From a checkpoint of a small autoregressive pixel model.
Data: 97500 training examples, 12.7 epochs.
Rows from block 5 of a small autoregressive pixel model, named by matrix and row number. Rows with one number belong to one neuron. Each number is 500 + 25 x the weight over its row's rms, rounded and kept within 0 to 999. All counts start at 0. Numbers have three digits each. After the name is the row's rms in percent of the matrix's.
After each neuron's rows are labels from the 100 images, of 14976, where the neuron reaches its highest value: "strongest on" is what is common among them. Only what is clearly more common there than usual is listed. The data: coloured fractals of 300 iterated function systems on busy backdrops. In brackets: how many of the 100, against the usual share in percent.
# fc1: MLP up (model.blocks.5.mlp.fc1.weight, 512x256), inputs 128-255
# fc2: MLP down (model.blocks.5.mlp.fc2.weight, 256x512, transposed), outputs 128-255

fc1.505 087:501497469476495490544482515505482501496488483490486511468533533507458528496496496568500494475498513449493498498479482470451558509499488518503509516497546461543531519501537522491537488491473516497507472517483492475482477525495505467521495518509493478519493494488471508521460523490527515507474478482543538509522554509478542490469534529510502460459565487530502523507497550490492481500490
fc2.505 093:452537521514491503530528495496494489507495500494522475512454490519502483509492491451531503465531512538527510527476478522537427516493529501533487491491484486475453518494513557481477471499469503493493477487514491467461479489506508490459516494486533496496480539498503515496460487512513492464462502499494518464496466478504536489526484498501495510512523469495496453518500564484520480483489
strongest on: brown (55 vs 8.3)

fc1.448 092:517467525480542524521524519515515495554582488504501495526488499489512535515510511487502521471516518502514470519553537505450498507505480489538535500518518473465506498491500563454485494480507523551472522450532526480524505521497503530509504506494511506471458491511450510513536461517504488509519517507494554503485494498495532474484463502490540490484500499550527519550504519512488486458505
fc2.448 092:522496511510507517510527485547487507477475501481497506496469505490511499515523484447507487517529483456468475533514461468517496490492487497481491455493497500529478522486498505526504501468496530507522513508472441545477488526514492497452487495510522474509533499457499491498443522522495541506531488523522508510500520488492521545433507496525442530481507531483499490480514518484490505511493
strongest on: white (39 vs 8.4); dense (26 vs 7.5)

fc1.473 095:478507471544511475528481477480500479501486530520538536503520501495497473531513524507503504470521445477467503509468493545506489510524484491500479523511499530517506503481460526520549461541456519519520481507532512505498516493507530475496481527526503482484443526488502503531517539514476491511500491535488526513489524483491493444473469500475521485526500475509490490484484475531490531520472
fc2.473 102:491530510484489478485513501527517504504504498484511506475503497487492501486509524475547527498491514508517518469507533489530503457480508526506528468425464512492498498542489494461423517497500518540534522510533486475506529506473462509508520455539539510540539544517488539472516531517514469495515464516480511493512502545467541537467536510501535506500492520523497482501537507482523491436564
strongest on: green (35 vs 8.3)

fc1.162 101:465493502471513544516489504518504488504538470527466511493500539507491515524458453481511485435520487478481478479445512546518491526499511521509458503500476494549533568492466554510503467543502524494469526490506492512520525534476530499468515499528523524507512522497495507516519515502496446489488526511485468556495482525549517523491489437506497468466485519523526483504533514474505510515504
fc2.162 107:530468487502548518545515480546485468498461491525497476550522499497476525520507519488484489527496501500506532558502486483527532510491495512475523509470503489504530495516478475446508511483503484527516500541548466444528477503519484505523458482488483469472514476506497494529543519461548511524498459472466470493530468542559486515523524517479526545518525511520494483508468522503508484499507
strongest on: green (83 vs 8.3)

fc1.136 098:533548492477504503522533492523536520482543550514500528424496541526474509472497505491521474508481494524510483522480497537474509505511478497539515523531499552491485512500472520535472549560469477507480505527477503529523522505515499494477480497502528533444526549471488489491471519494500472500483531478497488493482515488498547483530468472483517492457522495502499509522534525513498489481484
fc2.136 097:477488512543470486474462499524474510472485480459519517504462498494466493521462484497510513502523509530511499502532444519511513498544544452506494505531460481461497501498504502487498481496495485551498505490476529541443489478494532486510508533472510523470460486485485522497478473477510499484483486519545548468501508531521475533482542509523476498520444520504476527500501490476512515518484
strongest on: brown (27 vs 8.3)

fc1.115 096:491498514490506455444513491535515503481476520482498506460487497494499475494506518450525465534508479471502498476498488488472539460473447510531460484470493492489465515504484508467476559491488480512511525481498443522520519509463529492468495493536541513481532539541522511498532528589487462521480497493501473487525481494477508531509492509488459511492526485469493521566482518526475526564463
fc2.115 095:475511521509477459550488501501481502527474511459499543518501539508478478511525471494465460497519523514482481513516510476480515561542501508504482491539481497507510455480514540516487477511534487516511472546547453542501507508495538483491525508489528522478512489481461480500423453517526511532514479509490509473488509503472505491533505504542473507453481520479510526531483465534497509474482
strongest on: orange (26 vs 8.4)

fc1.482 097:464503550506488528504476520459502492486521487492465478484511516498535538528467511450522486440494534494503508502523534512521542459494518468501439486445495480505478481454490498504486445505484504484463509517508519465454487523454485540484480512540514480504510538506504503494506515519496491535507482480518475515495504505484514524546479518502483526507479487536507513496508499480528528508517
fc2.482 096:491481515514512513507532517509509460509495537480503503527533482473470510531532502512513510469496471503486498536497513528530513510501507491480451542557547466470488494525511496505575523511509515528534440474447513486497476485526504478477518475526522486527468469520488491499497533522503497513534506460481521512511512470523486505514469504534480499490501478556491524491492520511468496520457
strongest on: orange (31 vs 8.4); white (25 vs 8.4)

fc1.369 116:529532511467531462452492549533512502545511532493474511452505543526491452504514519486491471513472485484525488526485492525500517506492484491478462479472485496530520495509503521524459559483511486497466521509489468550485506473487523500536527477493540522561510506507489496445534441496454498503495501524497519512511469539527498527454549484485499458491465512541499530525490478485489521460478
fc2.369 106:507519501482430535507542495476552513495481488509506513525521502472513476500488490458539483463498512517465531472518496498515497463512480463468519515517519533500475497507534536487457478464469446496518498490524508515433509538498516495479475511531491556480534514473494531514507498457502496498496445522472514513483536498471491474521463522491458541484480495524496443509521515501493477460492
strongest on: purple (40 vs 8.2)

fc1.340 100:500484523478431484501472587473491464496515478497510496481510537457496508458509492499524533534536491501501492510489461522512477500535447524489537475520498517502464462508454525523479504509491479547528532499477449534497458520520477485523490538526517541456515493477492502439505456509535469503516583499498508542459494525491485503494469555540513440487504471456492519453503524546510487541530
fc2.340 101:465549511506497538497518475486491506477505513513494521547452518535488495480500473490499547480476494540498544427485514516506497464498543543525496506455508527510547445485502486504533528483516547466511494484545508484493556509503481511484498479487478483513489513513499523524466493545488531521502433496499474485494475502481504486493485503489495546497508507558496538500509491487517466487518
strongest on: dense (27 vs 7.5)

fc1.29 104:514525467484505498489503536515476481499520490501498496479525495476508471472444455473485471485480513501496508562494502474523459503494469497482505475534494512472507512515488509483530521496470503527504543462489443519526466506527490534537559534526518529499501477517544461447518487511512486468503460527503530489498520543468504534494499497483472493526488551488497487502467448511486501516509
fc2.29 105:454485497484471480546487443481524539497484506536504541500504485506486522467480537522510499522524489526512487500459501492472525487495545536512488530507493487503499493518511520498488480527526489461518508507496511500518532544509498507528463491486466532497485510506484513488457486555539503486483470528514495521504490497536484454491512489553511477497543487512463478494497491504490468511519
strongest on: dense (25 vs 7.5)

fc1.352 099:522534478531496528480520523531467523505514485514479465492516477509503524520496482480471508486489508508450518477532507505526485472487496552481504485502467489471492577556489507501480528522518494536484548483512527481470514494486486500484498471547508522484488511487424502511528503493521465509519527502476457546493494493466520441506515484514496491508522529502536489515482527474490506508512
fc2.352 097:470480528512469493504476491486517483511481524486524540541473506503519467462480490504519455500508508507457494507501482467475550493477485434528529509510492540479485487478532500515503474495486507479487463478513474516516495458482505530508487517432529505530513513544536504516469503519507527571491513472517504510486471513464565493472453475433494464492498477474479493467528486496550502543487
strongest on: white (58 vs 8.4); dense (25 vs 7.5)

fc1.437 100:494516502505496494473457519468517501439525477530499463493468553489493542501496490507508494506468452478501482514476507460517485466543515519497460481518502516535508506499507502491499446516495509511524543499493542550538513480519479514525502474533519517501447500482479513488472488462502482512525507494505524475520481502479475512480542496525526530474467495549508489530534504487516523519488
fc2.437 098:484524535492473506509477483472521532536495545498536491456531505521494501494534494497502526521501444509513543471452522524474485536522499501514519515504451524529475486473530509514537500515497533502468506480529518498491483506514464483502568516516480478523546504518531490501513499516452458487487514504504521495487482490471510512515503486550503503507482522444450511503481498526474480479517
strongest on: dense (32 vs 7.5)

fc1.124 102:526447542474534483551477512528473495504506468519495502507514512460521485523511517511500521472490492478468483511486485471511462518522501491473501511486517469535449505463481508456479452487556520503471522539480520501505514516526501494503540500515491491461476512497518505523506516442490503544483567465499513494481507536492462469481463508526497516512480535509453555494478528484476496524524
fc2.124 104:544509496487486458545506479510498543489518467435542499497499478547453507540521509491507513501494493502531505501510554499477494502503472508493530531496472532429507539482483489503572495520514491479469508528548493525503540528512505497495509485462500510522483527509523485503510478540501488515523504499488500494535495504526522491510484464491521467488492494521512477534483472502505491477468
strongest on: dense (27 vs 7.5)

fc1.71 099:535468502452534503489488516477468483533514533463503500472492499485452502457473549467502485455525482495462502524432508534464494493481505500496470518472489483489524475520480482520468488504496444461509475445460509488500500509480518495513544499600542501493475498475502520504493542476478544518503511548538491504457547546529474521492496515482457496485466516489486530505512507487468513505504
fc2.71 102:524489560500467525514553497470474494569525467467498482479479524479517509483479548540496490529555468514521501467513495431486530500423504460531513451506484492514501518465508488490460519498460534548465511517500519526473495502533517519498481475494454494513489510507490497505470479507503466512446495500502496481507496488526514487507546484489506524493517519516516515499494479499554512497512
strongest on: dense (37 vs 7.5)

fc1.184 105:496509547467519451517489461452463469477534522509516440534492474473510500470523511505516475495477510466570546510498520477487502495499467473484470515506530485498494510465533462498517483502515572510508536537438543502470532493471510481519483467467477508451478507475498480494516503425479510500486494512501524478448505466489541504490487511518470508528476494511506495504498484529505494517475
fc2.184 099:506500501493532503476535411511472499493482517460470546538513509527527478463492483476550496521499515500502500506494507504489503509478528503490517509518559503497488535528496454475482470515521483500487486475517510479542455469461504506468517469511482521502547506513476472500528541594530479518526539480518495512499497512514450488497505549498458503499497517496511502500542482496517496507518
strongest on: green (25 vs 8.3)

fc1.52 091:487567461493531524470509487498490437510506485527448514452497546483527522510514521521500542502493493518471484492478513505518434486520538461491513501528518478500483501517502471501468494504475490534499554467517530505501486485569476479459523480506515512507472483503493544500503509488470459504498515511499519508492525509481469469523507486484483504527447540521513505463516492499486510498500
fc2.52 089:508481503472518495538516466499471526490509519500530477550518514480494419487478500500516458528449493492505497494550474556524491494530493527486472480482497462503546474514534529475522483474520519466485463543453496501497482499451522483509504501506521509501525474537515483509514496536500534500517457571491477468512477493502557503487500470495500471503510499469484454509501500527492502474512
strongest on: purple (28 vs 8.2)

fc1.338 086:512498509519475496464487485479515496527498520482513507554475503513439505530470474468495467474510514523528512511494559469485527505516491497526460511525496478469484475537520526504495537482553478472508453468486499472497474490507536475487502504540514523521514499485494500455545474530464482489512519486502530559540528515472488451467499480491492513522537528501524536526514533536485492500498
fc2.338 086:457490558446524486536515509562481532488479493525517485458501496509545503488499484460462510562465533489547493489487497498529517513537494484533504521501482500493537495507486510510500472478454510547514582506511523493504544475496524518510486493502461500524506480551513523480491504459518497507496545478454489487469470529502490505540505506494511477471517490464491485510462514490478533493481
strongest on: green (44 vs 8.3); white (25 vs 8.4)

fc1.261 093:520542465475494507505490500495476509486489505493479498496501556516534516472503501521514480433495506488469480468489524474526526527505514455504497541492488502470457500489498522462465514480450504486512451502523475522486501526547488500508478503496431514495523478472601525457492478475545538474505507499501462534492485471509531516489507513474448507485538512514506491523531537524524500551453
fc2.261 097:522523532527512511496472490490511511505512483486450493450497453484529507488523502508452518513480484453542492490491505509492551486511492446519515513561484460478514507478494538471475472543512446518491505521517469494471515516460514502492475528534507488528480489515496487517519524493516496568469490523466515514504526473486520543533463483512505533521487546508494532495484476492516467492491
strongest on: purple (65 vs 8.2)

fc1.485 109:524489505464480493527497539486492490504484479508448466492507516494525493547478527519509518489504492456491476518481447460515500453482483482510499525462509552513504498508489478517538500504482487463486539457481487469504455490520444509510472529512489478517509505543534526500497555518472517470514487568511516495478467486536513460471456526511464449479540482514468450496463478520484503451477
fc2.485 105:461521465535506478497483490480463505484495472492484521534543495497480483505456482518493494504514515521507502536505479458439518527538478503464489496538471482512452501515476503443458501524533492480519475506488535487525473476489513477533523462468527527515536477479498497546499469503519499517480451483479480500501519505492502505541512506518511464486434474525506496478506478515430514508497
strongest on: dense (33 vs 7.5)

fc1.165 103:473485487475470478483497469470482486485480477495528531497510504465492453508485511492499482492478497455506505534502492497448459511512510532502561481506523515505461492519490524529516478501473542509512493467514567497475497499507466509495499511536467491559499518500530449502524502490471475454468533479484494529468492551495490522470540494525488491509473498463492515496523486487495489481533
fc2.165 100:502499524534476482499535503473517497521489478453457533500503490501523481515500503491508453505505499557485541472491502497490523485485508524490481512467491442494477494506477524469469460500556462475525508484533475483495509467490467503448529466473536507416505504539463523499489529471493504506498519459495502483519521494466519493518459519497527506520482469520531480464471491510488527493499
strongest on: purple (28 vs 8.2); black (25 vs 8.5)

fc1.424 105:512494533520491509511484514489511533486495509500501486548498577480557524527503578520532493560507448476502486505491507484496524496520492484495540488521460500489522485515521512525486451502444514499454558504502498467472478523486488472498501511477487504482484491444506475491489490526470517521549525552472459483542517506509485475506468486501487507516495508475507446491513459522515459506476
fc2.424 109:440535508503511465515484493520483486482478514476501497459513445512516533528485507502481510488505506515495493507539522526524487504458500469520453527482543462485502463492477514475517503503564508478543480527499506525501484495495485444518510481528489470465530504518490498498517525492500490503513520473497513504479479508456471485580531484516518454497517492501501508493522478474500488504524
strongest on: dense (35 vs 7.5); brown (34 vs 8.3)

fc1.48 102:500518479482491539491531504496529505516501563511447495498442515453519515517481476526496527533455459489511473536516465531525525503497510522488500446510438506431524502487457473506482522534505501499514509468493516510521504479509485508508497505525504507460496474520519477483537502465491498529493524568525483477451526538460475489461529486515486507513484461473501549482516475520468472512512
fc2.48 097:513500512490529520542490537508538540483511491539469505532486493498516473499532459486548479500503499487494432506535491495438540452498525514492469524450503548486515489479508501506514467523494502537442479525471510516526503568509465493469484512482516483524529536506526512476534502502517538501519518497514520478463510500513473520464489490491497505551511513473533505486488531428468534498504
strongest on: orange (43 vs 8.4)